Weights of a small image autoencoder.
Model: 48-pixel images, encoder arch resnet, encoder activation relu, encoder depths [2, 4, 4], encoder widths [80, 160, 320], decoder norm groupnorm, decoder widths [48, 48, 96].
Training: 9500 steps, batches of 128.
Data: trained on cartoon faces, 50862 training examples, 23.9 epochs.
Rows from block 9 of the encoder, named by matrix and row number. Rows with one number belong to one channel. Each number is 128 + 32 x the weight over its row's rms, rounded and kept within 0 to 255. All counts start at 0. Numbers have three digits each. After the name is the row's rms in percent of the matrix's.
# convs0: first 3x3 conv (encoder.blocks.9.convs.0.weight, 320x320x3x3), inputs 270-275, a 3x3 kernel for each
# convs1: second 3x3 conv (encoder.blocks.9.convs.1.weight, 320x320x3x3, transposed), outputs 270-275, a 3x3 kernel for each
convs0.133 100:147130119136143120126063103154130116104150115150101132108090157100146143181151083120147049139104132137166173127175082118051195146063119194179130128084150147157081
convs0.134 099:133129109113149125173137184129156138146124132134138100100149118116168102126108113153173151141112138119148142129076112097112150091099181114057141134107146110116064
convs0.135 102:123164116056124084138079063142148070148138137100174170175107116151190103075169131135101195151113122131133131162141147147133103203079069129137120149111127164100074
convs0.136 097:164116092107151127135131141175141161138126127170108151098165079154089194076141142125115157102105142154111094124109158170148154084142081102162129105101100128143127
convs0.137 102:093183100116093138069153109136096115137075093100072097129067082130089128149119097123160137138144111088151150171119078125152119125128136116140126149132211119071145
convs0.138 100:159127170117134088157090168114109111135172126046142168154160134181133122178091153127091180124100176178178173172158128129112118124152130104077085150103140130084100
convs0.139 099:103093196108086108158068099101159171146148143112080177160142144138065143161103138110148111163125117146168039160076132156168095106126110141117145095147158082161133
convs0.140 102:167177123118125109162114029125161068159123110149119141150151131156121136103107141134178132118149075106171157111146199043161171098126130067153142067180185116205129
convs0.141 100:198116169091109162156061098137068148109107141051120073175124097122093144092068172171116154114128123164136090096121125131113112111068149131149104133148110139145088
convs0.142 097:145177147135086162117164164123150081115069170074085153151119190124130058120084062156107138143179125172123166144095103094099143110128117160120077140117123101099149
convs0.143 099:118195143075077144162149133160149139135153169149140079030075088129049169163143198096155150159150162090144150140162128207155172154157148135132094101136148105121068
convs0.144 099:137076124130116156137160115148083075119081112096096169092184143139080116089089121167133144104085145142139092111178177129132116096152173127067151164078166121094121
convs0.145 102:122078144079100112163152212121077114117092123103138066202123110134122143098092133161104100168100074144067111112160133083127164098148109167132099162139101147126176
convs0.146 100:156120111099125131126185169078120096121086122109172101142063085132170159086141120115108134127083144143108145143082102115094083117098129092173147128143179102155154
convs0.147 100:154141159139126084102148160195154064176147095102137127210169133113168092140085121130062084110165122135128158134112121067096162189130150099097151158167138117108150
convs0.148 099:087133116206112113136118136138155181161086114126147162101148100126120103183126118156157106128138202148143151102137113065124091154166100083157170086099122160144139
convs0.149 100:104139178165091185136126163130137140179127149120115129102134093177119147167149086160064091161072119138104131106112117107094142088190132097146096112155099126120107
convs0.150 100:120140091128169131107093134100086079105104148082117164110117126067069166142101094086147106180072144128112094147216118152078109129140134089131144120115133123123169
convs0.151 101:178118151118125136112141127132165137084072103149111081122106142141127097152149142071123141144117094181090068134176126120126063138091137144167178152176103103137148
convs0.152 101:104140088103165101103111116140193120130122118130170168156116166130171054140118163091064150186162105149137121084102147122115170128166132125111137137124101084150105
convs0.153 099:162088102179130159205144144160173116095091097147131108151126085180109146133068125215159150134119128111131165125161159103179132112152119117143083110101151081114088
convs0.154 098:151140121140126154076086130089189128148127111145092072077093139087085119140114098099097121123179179093132087156068113157110088094155116068172090139095131107099154
convs0.155 098:107116153162086228097146148090114084088174104089139093115117143084169124143118159180097077176164127148163138151131140182120117117144121062108144154113116130124140
convs0.156 101:108100158113171124107175138160090148138096118083124119151148103142153103087136049132068148166106139142108126094139217120073139167131107148148114106135149139121136
convs0.157 099:128132146152117101206127169195143085108077097096142087178156177131104101095088172113120145088134123143140084082112132166125144123160071159065172174090153167177146
convs0.158 101:091103085119137131110135157118139126154127067148160134117153098121104117149127176077191132082188157154116145148127075110167124180041236182133163125083159166101129
convs0.159 101:133178062105147135049098175188108168115160129141155122178157113117155137135127133117091101097156081157107131137132126065092099153148086113137134090090136079122099
convs0.160 100:099155130151141109094105148132169147128112111067125145143105163096167115125154108139153150136144142094167134075099166131122159060075056087158131127106146164156103
convs0.161 101:104181164148099162189077105152137120165112115192064172166162181148090160145195084149120100121145155125166111160107108132138156127116135105116163163173122145126073
convs0.162 101:128153123180075108189096136125137097163171086103127156178169178098129100179123105096111119104105166170111112162141103152111053088113143110157069104156129168119094
convs0.163 098:042183101156102144122060113121146121142100162140124130165083145111121106083146118119185128124118075168145098119093209135076096132144140137072114096166135110129111
convs0.164 099:178136171148085129142091146122095065162127067081138104142076111090111082097139100114116132186089107135131137124157135148073118109127148107084111111115192191156160
convs0.165 102:136136151124144088170125109118189089146148122148135113100141084095167152142104084143070109115156162186123163171067135104156168138138115133100131101169108086096085
convs0.166 097:174080123125136129138113092170130069147152092113141104122148170162154118154145133087151123119119145096108133091145200131090140079159119089112141136118143110159129
convs0.167 100:161121152150127093188110090090129083095228125162135128142116176148097139136146156101079106121150128155088088120109131110117184129126137122133121144083180046131188
convs0.168 099:139128147068103128168148164141126128136061160113112092133133162112157131128133155125167141092138137154135155229141131151185123135057149137102179154158186140115121
convs0.169 101:100164124141122144163130084113116110139131193144125163149130190128149157128126160114160096096166162115044130112044130080144153116163106101120109126087150139151117
convs0.170 101:111121152189107149130101076189144116128143130117120105162159128119159102141156125161131152098146109165071091144079104123085154132112133071169105155171155150160107
convs0.171 100:132086080123128168155188155122158161153099048177155189105176084108158065157119118118072087137162093129127080103126116093099096101183161125123132165133106142080108
convs0.172 100:136129140155157103126153103139105083100115106063113195101111102140114173153116143139048125121131088093124091140096102107101147118132178088168115159076142109057142
convs0.173 101:201124115173179081161153117143094148105153158092145105187149109112118099154141092168143127119152174181179079125132157074156137105149103100134188126165081132129130
convs0.174 102:129103133138045134143136179149144139111138127142166132164139070094127154168168156080194163120139077099109129083120138227125138166164106141121112111133179161175061
convs0.175 099:128101120101151161146139167191161206130163111152102176153069183126126145122148120122085119171093109130159185193106146128144100141145167117136142112155152086123110
convs0.176 096:122101158170123150140073158112168062148125159117175112096148109132081111124114135049128113133149118156092132120102108084087123155123102064123133095123155181134107
convs0.177 100:125158097120088102132141156117106153177174124127118137138102135173125104135096149074154155097190113150094191143106131072150128154121112124116128075113142180038069
convs0.178 098:161160138056096099112160088143152139130123136166182129134097166107105107113155149110110196098151122147112087097112140178184038222158109081146113129180049119126068
convs0.179 100:141059173110120120172075156152101114113150142020130087110070145135110118165101169173150127186063061075162121193176109138162141128107199102164145169140104163148124
convs0.180 099:100074072167080153137120140116141108113134178115098171100072142159150167064108126157110082121106083124145100127130102166127109173187128081143179119157152135155145
convs0.181 101:156124113137161150116129110115141107152201165121111085065162210067127101141114120042157138153106212096116097135153120197111150121129162092158141111154169083101114
convs0.182 101:108196085142199103130127125186121049119137156117116078120154120165125098171151136117083129130160178096169120087143094113156111105087238109139089167140073173090150
convs0.183 102:163147165153102101124090122144151139095130125132123115168140111180164132090166129121084110151070149129077129197119122169156067136146215163152159157131163141062115
convs0.184 102:092150161147138168154159111071173115125138148148134148088099100139104086110121166157165113164110180150090119124090154137107084134131059152086179201112104116108120
convs0.185 100:103173122120113047070079109108138117126177096113105169127140149145117115125148060169132086109103090111170147105144148140139067095140129148103160062179154168117079
convs0.186 099:141175113124135162149047068120066143143108112158158099120159165144143083155152138104142083089162119080087168129134209112043122120108107087133118141108163139131122
convs0.187 099:204147066131104143106207148131155066151127121155093183138078096071096077099171109156087128147143227180158170151083138098168147186103197152120087128134100079142169
convs0.188 103:135135100118113091129076116134179059113091135121105148131149112105080143112092120128119098141122129071057139136124118095171153115131135136150142134092153159196143
convs0.189 100:138129137230179065102093107097160148169145128115111161154127105190130139102161153129111150148075115132103123106123092167179133110152123091188091129128202120162162
convs0.190 102:114132110166154142162194093116115140131142161136146137103113126111089056147118159090134167109138149153166141097152056166096120118090104126125121166127128090135150
convs0.191 100:027195140167109108093096141133139107139103118150130082132120153192105129108159133125134138101108156071207168193147099094116128125101117168152113129110147080138088
convs0.192 100:136111143123111108083148127093179170165112126081098153069172180122180182192119146120095105136122153109192179159121110120081143129109117107186140139163156130152158
convs0.193 099:098134090159142185158070077109114151200106112103128157136082090113094178182119105146068126125142112154127127152117139137108089168159112108087113159165158094131159
convs0.194 096:113143082175151094135096176103125075147126139117169079191156079111081169121146115124116132135120122181184089064162161090108162059135103127123182093124150145138103
convs0.195 100:096141110181125153111123111171139169115090128108136116079159149115115168089110177148135145138122094089158150064170170131123212145133151081078154163135112080135146
convs0.196 099:127111148105126148098148090185134143135147169109145136120162195178117192160092173091111115149121092165172160099142165218130104138099149156112161118212124138162118
convs0.197 099:128143129124122167121089156135158133062177106138133120094234114130099120119192101112133104135089122200163108120168123092106164107134087185189112098090120104121146
convs0.198 099:115120140121107181095118133103103112082145081147062177094125104110093127121102168105180147110136149110122120131105150083091099153121239098166143173130124189121155
convs0.199 102:121159118143111175144066125179111158131131146156108096140123139100166118161138144050109126039091131116119187134101121149183161179212168077164100132141113116197086
convs0.200 101:133188131183126114110191142115106124112176152070098156099090125164100157135159120152065115228126094091186069122117073120118104087143135101138131103090110163139141
convs0.201 099:148163099087120162165167100119120136058141131140138107125150087112160136167135122126183133133156114169082097146094135166056162119123192086104182089064116138131164
convs0.202 101:091128107134157083065131159051123114067190103109145159104109116147114195128112103105138136156086194164053162093147109207119091097211182120133096178103118159109136
convs0.203 100:140109136161088105080096051125173148123143113113093124162122074126123173133102130135099134102208082131131163169164135131106190089094127116143128108153097119162117
convs0.204 099:126133173107111126133118128142170102143093106153099210088137092123114125153151166125118170138136111181114119113142132073135132123109136115122090186148100090096073
convs0.205 099:133107171147147120110134158146094177127160100127149074075121110168135198162136081124121154139146117073157094081160134143070153172113114159146151132129127111111120
convs0.206 100:093136084129146125151185082096152093128181170118112158115140108136171147103112164116141112128150106132137151170091046164148133118112157170082089133142130118136154
convs0.207 101:097049127137091125128177109132154118114088082126134116151116105135137091127039179096098169093120134075168166109163126024103136088116136093138128136099131129143194
convs0.208 100:119115103114144138139128104160123127152167066127107110165133085140150159114134149168110120182094103152137141094124138137090119079053125086116085167176102184159050
convs0.209 101:094118170138135162163171136067130124056134108116116113128058137148153111124096094190153111177097114140104085119066060144117115124107083136153164105155088127101106
convs0.210 099:134138138134073119128138129131110115070167151134099118179146139124117154122113129090093137104106159143066100146184189133088147069117141096134141131146146131116078
convs0.211 096:093157168128160120103154209082183100078091099093122074090183185203158085113098105160065081120119081151127132146134178138109140114106128128081169144093106145111160
convs0.212 099:162159158189135138068130085088118122162063149191188151131125110109091143132158143143134091188043156121094133108145162130128064105109091169086159143152151162118113
convs0.213 099:160132143112190115084128087147110147170046113136164092178035107156133082164053093063134155136128089104100208147164108135144074189114114070117119147132118155108111
convs0.214 100:118158092120117102165164103106071170129156110146156152141122131116133085110065081113129083107132194072110144077157187150070127132161125114118166121103088048175079
convs0.215 101:066119105129145156115087135165128104117075126109166132134084124127104172207150159128206102142116098109112096127204129169114145084081110080118140101109119170119143
convs0.216 101:091159187127075185129183144120092148141121162120114184144133163145116155151110104114133186153111128150135138092088125075136135131106109076077097146103129159103113
convs0.217 100:126100150075095123119178155131136122105120194106108187163082129132103083112154091144167071145133066129160085118187147096150134065101073118121141154111136236106123
convs0.218 100:132114151125096066081104149118125136081100118132121174133124137115182107203197056098099141130121127142120097126107107138138152120080150157122096138095141138152138
convs0.219 101:096162132131050155104165197115076118135133126144135147083099144143130159150099075055061057170177158191171148213174139084118131159133121125077129126151090071190100
convs0.220 100:147136141081136200125114156099154187061142106142121093087114143113168141135158173156125108098119166091114129175117114092140084086133084141101065092114156080124097
convs0.221 099:099093139104141225156087139170075139141130092095140059135155187078056088048163123153078154139110124098132062126118143121144107120113182130147121129138139103145094
convs0.222 099:098200194115102129057121096172052108134138134107164107096114176143073096128163126126130140121175086159111114128096167067170091098116140097058153189092108123101158
convs0.223 101:149117094148116090131184100167057187112121139167078134140083117139140110178122146158147163119160090123201139189125118114098141115169128147162093179170167139080084
convs0.224 099:091129089169090132165162196150104155131110160153139114124191110096097138099169145086123159148122183103079127086097121107129133114153144117074144105080144168105131
convs0.225 099:135073150059136140104065170151079157147125167110123140131135130138133147195104217111164071089168125091161154085148182096139082087081092130125113114191192120063142
convs0.226 101:076116111149154145126133198150181145140186162117117151054126160113209128116140088196144145095128075132135154133131187170025102138159103100111142158094115140188118
convs0.227 100:158156062168154160106186096144098128170104144119222142131115129164139130114136106099132119104177151127090128131069130158161157158198133126140147159147139094168138
convs0.228 099:142130102115102136109117154117130129114189127160120097133126142144142170123056140164065150149146065075181097120132193172093165097129150115122084096097114117143076
convs0.229 102:151141150076126118112131121105140122184033129116158163164157169169179122100159109156143098154117155117202176124073136168047103090153195147135157123144129202113085
convs0.230 103:153098153182125174069144105127196136106106140179118150185128102061063146135139148137136148118099169086125168140129174144145068093151103079156142098166179090054140
convs0.231 100:129196122152137147097116145131207173114090143085126121064129111104171084127114154115189111115118123139172182159132142167109131163174108092084130145120134141145129
convs0.232 099:114130117113110172145099112108132103043104130167134148100088159107130088132142080142160095124131097131200105093141131153111138122112211144069064120123169082130136
convs0.233 099:140188129147118136119135087151091137142122080137153115121165135152149149117093151114099152152142126071066154123120133146100123114054132129073026129142148134086038
convs0.234 096:132105176118092149109132149143087142067151145136166200084131147149167171175130162159112071131118115138120102131134111160128124116109101146160115153101118166162087
convs0.235 100:188116171135140141149185123120204186112140116130088115136090105156102108125053132119132104184159082100134127119053167167082122132161201084148131137139128196067129
convs0.236 098:077108135153143107118101149108104055108110154116087144129138154187162174091150077115170152149107191170136165177094118072097076169082122088092126136158141056124117
convs0.237 099:100155157132143135080111086145122112109126124116184117138125134164151110098088149129160086147105131170066127170101144100096145162142198123107145111143202091066130
convs0.238 100:205087105105129107115083121124135113126160119120138090147150124121120191137092097089131123138131186171181082208130122113127095176158157068124172114113117125101130
convs0.239 100:101126156099103138084173099108109085146110111101167136124145177136135074085114151131128092143116123140096087110102151147255123143153131089140128179088090157140122
convs0.240 099:096133164141124151104131201164160088113105164113164105128103200230131020141111149140157133098118113122142133059160108122139136164143110156063120156102093130152095
convs0.241 100:112149119079127098083123137118151146121096092166102063116142121121112097121101193140103176129167162091140185127072051151146122071154091136108136092115170141155113
convs0.242 101:105177083098132160159129118152103172129133200108130149123157154159197115128110136164188179119105076153118163166121136068082176098157104140122110184095161081145121
convs0.243 101:106193147167138115134161046118104128120154138116171107111139126180050132142185168156105122070181137198191121147177128084179105112096133141131138152091098133134089
convs0.244 101:166129153193145108115077102132138056147096096109123141106111166187104130110126146145147143134130136113111076104094111162125086111146144149123139143159156147146106
convs1.133 100:152174116170126091110135135091081166186106169152184149129181112126093101131109089106142082112172154187110140170168149137106100110094113169103144121127171042112078
convs1.134 101:115184125150153169165113141169084075098087123161066085132072181094111165143166075168142145131147111178114119151118151073159076109126074141132108137153203149077129
convs1.135 098:183116166127135106146157125163089162161157147161129105105129126170103109101186151120057110127142164134140105161143133136149139131093113106180135157142150114150178
convs1.136 101:152141141097151143169157169151145123076182145153117144164139087093111144183098134149138111163086073131160077153194134132158135128165123098114105193127121113183132
convs1.137 101:117133057102085073082124127151094131080086150180160121141155133097188172128218143162213119157108111110183166131138082155205105112120149101125151116143093111188070
convs1.138 099:087171098109108122174158128114180108094083094181109105179123084250148098115162134172153125076120111093192140118201106166150157132106156180135093097137125137148133
convs1.139 100:145124156068059112103118149099134122170155154156094145108070104100148091126080128118078116101176145148123158112116102211147129138088134166146166049139057159125119
convs1.140 099:190123132065139073105138192108108063126071171124102063165147119133126169150115125080142117102091137092180054119138133083101083166152096141141179172099113112090072
convs1.141 099:157139111103147125169148067113154139078131099200133123163152154088122115087117142132111180096075057198108112125087116196131121158170144135118085120144139098111145
convs1.142 101:110103152098133118104157105164139122096067077120093131113152204149106153128102202150132163086122142142139084188130159129152164151180110159066080076184109138107145
convs1.143 098:208151094228087168107092158106068107108051115102094116134175123139126142104126082121157106095162144068051187118083101153150096140157056076132152196125153178164107
convs1.144 100:175077085138108118064108189156061121111150113119110184178141086143122116100158088107090094111108117077152147085132154151154106162112059084094174142152092145159117
convs1.145 100:114121157088115111145081143079167133094143032142144188085107106126163087120093114143087071125196186140168144098176102059141189140127107137124055148135068098162149
convs1.146 100:139071135098101091174129113146107112126178104168048174142077079188101190169174156114147133127129150142060148153122127101114179139121173137107120110131095122087132
convs1.147 100:119109113114174119098127177101110079117164123148141134104110160119141137090110142059132171144087175192154168088151132190135169122127061080109135099106094170140164
convs1.148 099:123082175126127169090151095141107099140142086056155173168102129112088113092114107149156152108163132139082115151125134143162081170117106110106073111134061082118164
convs1.149 100:124166189158101085113205087138142111088120125072087150136166123095175141143097156116083122157159174110120080097104143120173087166118121135134155081146119134054129
convs1.150 099:110069154148118104122104141149121106108080141073122198136131131161107147116167161083182096138064137091101095084099117168134106099137153091094105121160111114091131
convs1.151 101:125122112120109097152120126088131138130175169060136132155087155130161132115128161120119078114102140145138117085111089102121167069134122106138095077113111202088156
convs1.152 101:046129102112122105148150094095135135128111059121162137125180113167086135137122169131144091141102182131105148144160125090144139072153102134172142149061101096108122
convs1.153 102:143132078136074152122148108138119116142121141154093096148135153151153089150157170139158154065112149109121067108066128144140170112055099080121124190107138109156167
convs1.154 101:105161123138073136120108142147116178092189156117187118104112093081141152127112172098114096089141062100120090161117109105126118140133102131127075042208149130129092
convs1.155 100:074100139131066148120093135131075092086119137153125130112150161144072164136154100112177096107075133115087123021151156120077132106125099123116179155092170171119114
convs1.156 098:131173164133094153067116167205151149161137098079136139097104187159176177118157124121149138147117125133034067132142109097132110098137153096127121174182075088109184
convs1.157 098:131139179095058088096126132138145121140161223139137102115169162140142139072122191140102130079117121100174164080115132140090146114162101117142095163102090137076148
convs1.158 102:108139155105108117088179121127094070147112145133170118127153127127152185174176170106148070150164192192103156141131131173101123113106159115136075130135145155056127
convs1.159 101:179188065112103187137174075072193137160154149085125166122189116123137116126127184110099063155152146096132095073101152130147111177135138190164075064163143118136082
convs1.160 100:105133145116130093147130153114127112099140162146146171115135103073147198142147093171115091044145107114110138122207100098110130096183187106154092101193119135154115
convs1.161 100:113119141138167126135151143070161159153053114146094159138129092165104115094180107111164109118093129075159174152142142115175152124134138085057151113116091136127171
convs1.162 099:119142131120072114138181135144113131138149091108098099115136117112101064182099160102061082111149148084100075109143160148138191068122128079156092138128104118119128
convs1.163 098:125156133144125205113178107146136101082097175150148090142112173150120152124078098122178092100107197109138092160154069136135093077163135071073139118130049159122152
convs1.164 098:141106108123083117172108134136086072133173122123112168150085126069098131160118049124134099135147115126168170170172139099099166131134115164115158130086117157053165
convs1.165 100:143131144130147117104102106195124130164142072128164122235112132094102150116124067125176117143107076095175212087063096129196089173171138137127133090111129102157131
convs1.166 099:093175099120145099145109145087129120060110178100149145094171108105167148090168102103102153085140151129114148085100213142108176168109105147139049173135153196110174
convs1.167 099:138104080151162146115070193191123075118148124085121126178124181155120075128118122156158177159117172119091107031186080102106132122176159115165152131137069097111116
convs1.168 101:107149172153145133135093100191143107188103146147129093099126073164106130082085105154132135101096173183132194104144153172063124155099196113128146102132107077126090
convs1.169 101:126123119102159064107107166107116135119124123155050128114113133166131139127135129132143128131134185150136123096204153146118191167121159093200109201119154136111114
convs1.170 102:115147134143090175167213141093079096140176117173106154164149177129042143145099105148079104102136118050111086175088106120103071120073172155135119129118102127180162
convs1.171 100:158169080117197107127129118085106156141126141134121138080077110096146076092132132098192135165060121151083134114082138110127199165196166095057125107105164145129107
convs1.172 099:113156146138136100161137150098118103164127117074119094169164164179136155100132115131123113048131164119110146094111130150149126102092142075140140111058115181159140
convs1.173 100:107170114137157103151134173122149143133046126062130128100097144126067131153138188143037102073102129163101182151083127132129160144116083128161114183198068122155100
convs1.174 101:119152149160097150161149092112096140197106142087109162142077132104141139172141102109141098116088099214179119102023162153083107147071105071161051118117170160079147
convs1.175 098:163077123144079178116191172144143088152120111130166136110176142121104225120144123200171148147106186133140070169148091120126064139149109090079130084061138163131099
convs1.176 100:072145181146116091090076139117139151128142182142079156172153094157149128118143170159080093136156118149069203142142087132092128088132108138095118119120175108136151
convs1.177 103:129126147152044101087111161188102165100144182157166141081116132090137144107118147169134143090044109132078034102153150152176133161175162105131171170143142132139195
convs1.178 097:072134071143084116201115076085161095117064213166087120131159070045144091112139125074095087130057071159107185108112164140185158102106168150168129126123150117166144
convs1.179 101:156102102152090121100150107200101128179204103136117175158171078144142054114104146100148093172140097111159158155133109086122181189149100116127094157134106112150146
convs1.180 100:043145171139173076052141086169100119096129126187140137145126127081160094126138090151144206150090157103126101163145131118161143064109173129096121126173138061159083
convs1.181 099:096109098092110214131133152059167101179114090140130179175094186120112140110141198113155131125156108162144111107158083127116105056175158070141177077169132141077107
convs1.182 098:185143065110160170057175177074184110147112120104081134196152106158122079133116069107066141128138122137149171185140118123075174097117136122091138149151154169151164
convs1.183 100:166107132095198085152159135123154141152145108148173132113064172136180139142124130156141092110128131195149171115155129125137116167124068144091114114145146105133086
convs1.184 101:112122113096149154160047172102136165135153084144090111119127133212087152120151147129142157148143125106135148137066100113134113079075110168171118141198136082148160
convs1.185 101:146178151136134084185150139118181191116100067146159119166200102063170191139112086132105154148070163112117153153091155092065099086098138116171133111111141088110115
convs1.186 100:189118132125178093174168146156127119131113096105213140159110076146145124081076145091111095089154070163167144092125153103118118100202081130175112142131176115168093
convs1.187 101:106096158172150131163145188131164100125190119118141112143105151091058126166164158051189176173139146111085119090144087108153126142160153101128126129099130110119163
convs1.188 099:146165129175122137161123110099186090123131111135131117204161131156066141129116121137130132113115109137114092166128146160145192118116085111098112140172127052171140
convs1.189 102:150136147093121070086147102130103151107102112110079107127113128083157169164070150086141114105146098081069112178130097095130079116171164119145181150183133063141180
convs1.190 100:152032158135116074157080152148139161106092160133175159103138098119140095146095120092129145111144100152116095090095138126144103107103074176067144092169123180130177
convs1.191 101:136123145135135104077166110105148123167150071159146120129139101100138163112137138116092151141151156113165142042171131115138118088114148130111114157121152151090142
convs1.192 102:111106108160161101144164134094136135146111164152167093161159139121142070131073162137146172146162159154082087149151154161089114151120117162130143144086097089159139
convs1.193 099:151090052112113146147121130079115124123070173116164165084177196094082076145009119154152177140124152162136192159087137163146157072163154109162128181157125119179167
convs1.194 097:097093149063109168115126114118101099065142179134144161156148138152186118166111094130115051148101143131119129139112177112099134123117106049180114131102107127149123
convs1.195 101:079170129137099178148111193148140112109096075112122140145086100156118178166162182154131090059122181177138192133151129148141171081139193108153180137118164126110183
convs1.196 101:082106105095103121151116095173143110113127140159124097211117153164111106142179115135145093137103095123157120142167160082114138204117118193092121088108129122147140
convs1.197 100:131096088159125158104095099153212098112106133125118141123150157152159105097197113092102143125122126142158049129143135163089137087089161096159137105169138104078159
convs1.198 099:116119112132099132079159134120064093128082115103128159109153097128142140191165143163110112151144104124100167112131085205115107140108147087120145221096136120155129
convs1.199 102:155090104169129148114106132209107140104068144062044127093112147170121137095143063194093187109103136163114076166151137145136146112154119131157156143131083090117058
convs1.200 099:130048112152161134102064108125102149117130133132187127121117175196081090121099143116156122126076157100068118096107078148145140074151086081132115154170121163127100
convs1.201 102:076089123094130133186115152153142103121192068077127205114114159110118146153109091186119175138120097107114193092138152123160174093124120156135116132124116098148146
convs1.202 101:123111110116104150153089118132085132110071083132093130143135111134103172108071141131095104120175148114165164104133112135139162119159095121165135128153129117118138
convs1.203 098:146167144132108114122123171151114133185091099109101079104185164104122120147163122178123142118127124150191082133112115164157152120117183144205162106122134192111094
convs1.204 099:117113121112153128075143130074157139169167102129160072140155098176159124104168175090185157133106170133099135164154138104099185119068131143136124122142113092093106
convs1.205 102:078066106130137110094059132117137156177142179152064118161168130133136127163116118096090180103148189167110099134112141110154134136145143116101085189138078099157100
convs1.206 100:150106131116075102094129109158126123127149132150099152147112143149095109121147062124141094086148188066134115136137103120102120124127120074132103124155113109125133
convs1.207 099:182095173126151146173148130075105119117116110135105127187083072093170123146152131142145204121173105064165100092159123182114126160082100171158099031076076097104147
convs1.208 101:048082101079151110144114141162150139113077167136168119161186133129149051186080150145079118126138180127125174179133166090151171171158153187123085092111114124100121
convs1.209 099:151116127139155115133179175137112130141151140130198109165110119158148109118111095103129126211111133174110122171132186109107062125149095056027096068079150159111151
convs1.210 099:081110132122112130126174122114132129120114144058173095144154096148113149072088088138093218160088115107148119120165094114156096105128200154145123139132096123140145
convs1.211 098:103174104121119117140113136144140121084041143148169136140159206098134092124168120109091167168114150105060159118161162143140106111133092062103145180116100171134103
convs1.212 102:110119095135134126180126167127098157099127122077135141158134153084108205176146121170114118096151059106200097109146144110080117148102148061124088170134088106109113
convs1.213 098:093115114077131113126123141177116063143112140105134149140062155170113136139132129191085142105130164090137131163104182138190142143153121157164074138101120085078130
convs1.214 099:139147136153159164117102113198186124125085126126099184125089104085034152144100149084113126174181141131167146077124066140129165103197123163179126168104123142144102
convs1.215 100:083145211117101115086151174107161128080169080150109144119091203144170202112177155132100135163170089156132168139170162103136159135141152169114093116115087147114198
convs1.216 099:157130107121141080157147207145162151073129121117093124140121114096150165117096128160164123087150150113126114067113121122140161127168160142139134136127106132109152
convs1.217 098:142161105155130130126166138133093129091147174106111083148079132127100200159129150169131075148084105147128150135134082161146068101140130129132149144164120113121122
convs1.218 101:156141091120165118147171170133142178141174120126130131112138052127126163127121118174089125128150187089133146164181191110106164180087102130137126179108135070153154
convs1.219 101:113071103170134174173166185088188080046145144133103057112149061072225116168212151092117108132136131127096123129129131117212123114124183127175153104181162186134157
convs1.220 101:137110078165123095100154148117172146125084147175184146156146191120091152125130171139130123155116161141146073160214093181116165091196165046164098152151127177114153
convs1.221 100:146093101141145068125100139131170135125097122195155111101147119137123107032147077125156171120118173112185127198186130127108151115102053161139154090109146159095184
convs1.222 099:111102133112174152157111107152078167102097119155124118121170108178136081140150115134121131096098116071125152105145092135142150123183115211150029157103127107106099
convs1.223 101:155122100150121148170153131144072118108184040105207177127158130135106122105073180149105136137109135129150152116113134140141169184104186150089108144104075085170120
convs1.224 102:068196147185119155123134099101083055122152147132120121103062084123150148134100086137167108185119142116093117141123089162133155136181145095188097107095159114123095
convs1.225 099:176094109160177133136158142129119097086101122138098204115149096102162112149139168088082151093098129106150099097127102107088159098088139092161148114051042133152084
convs1.226 101:160097054138175173131115154123136071162099196132193109091139170086181126141026067118143120178142136070137111098118118115103147111095114129176165129129082118098123
convs1.227 100:096094112125019092101142141103110130134111126047116137116158150054133087152111061183184102146131141133090131193125139062070094133170163089055157083074086089160166
convs1.228 101:154135084127123157015133108133163152138120154088117132215158122083140090086151111139157120160113106164113112159137131125127140104124142121159203092162182118146143
convs1.229 101:143214196120169124081116126174101154124131154140132062146132117122085152138112118137107152131174103152098128135103100092129137154110138191147092146167094130146093
convs1.230 100:137128140147127130156093087105097154152062206145095119137149180128151183158109171184113097132115164141162139072145128128156179140157120109136059143134108169115113
convs1.231 100:080164140109131135089104133167176185144140125101180102135110092164109114137108178144126120083121119102046174187125090147123124042116143109111163136154113156135165
convs1.232 099:128116105102107132074114193132141131126136152060116115131141111202116130118166134127164178162113121152069109128109117066151113128174107135094187133142118067170124
convs1.233 102:183126115101111140114192146123073117136148137143103180118099140184144105144102102124112144150124140187151099107150168155106121089136196089061142122093093163161132
convs1.234 100:156172108154064086047174142136065112170162141126116178068129094126165165074079175084170104113198152181092185118148126165126104127147089134104155167146155141154149
convs1.235 102:122155085096093103120129156134132124142077105139151093127135102139198127162149100138115149161084133157183185071149134095155085174166135099140107161093091102028108
convs1.236 098:162168199099149126113145156127214126122068102143084174215141177126136112145106116113168054063178087135158200084074149158145065165161146107099173162072125095077115
convs1.237 101:161161123156134145128087138141135117134083112154158133090136103110097167150169169140170124152046067112144134124105119135157130120076154109157112159113080159067141
convs1.238 097:155146113089138132140125217156093208124099158108119172075048170210177096082111103105072145162123176112079148148137134142163098094127126119096149120146110146119126
convs1.239 100:107148113126136080063112101131133163062115074151104086153130138083166179133108134157158154129129138205084149142142132150160140069146084169118118090115131151112086
convs1.240 101:089181111162104117167105134117151150142154100134110103100158104102150107120132112187165171132071157137116107139118065160065092053155184093076146164113110115102156
convs1.241 099:149157064152162172157095115136205187158175121143155093139148108080179118151118075177142080107137087085150170097113163174150112134142086145115198131133154136114155
convs1.242 100:158122125146133124102076134076132126146123141199137115161109093139083152132125132138127111109142117111182088140067092106118100108087099139103038104113121146164082
convs1.243 100:095136127110114147080207121163135157159141094077138148122108130043103147124170076072176165121155149165118131130118070151167103113112098141111112195118113128078075
convs1.244 102:122119127126051136148159084095166187136094164160135088075182166105106101113103138144215150125137172116183111077126081143101146101169104165142141076131135135151117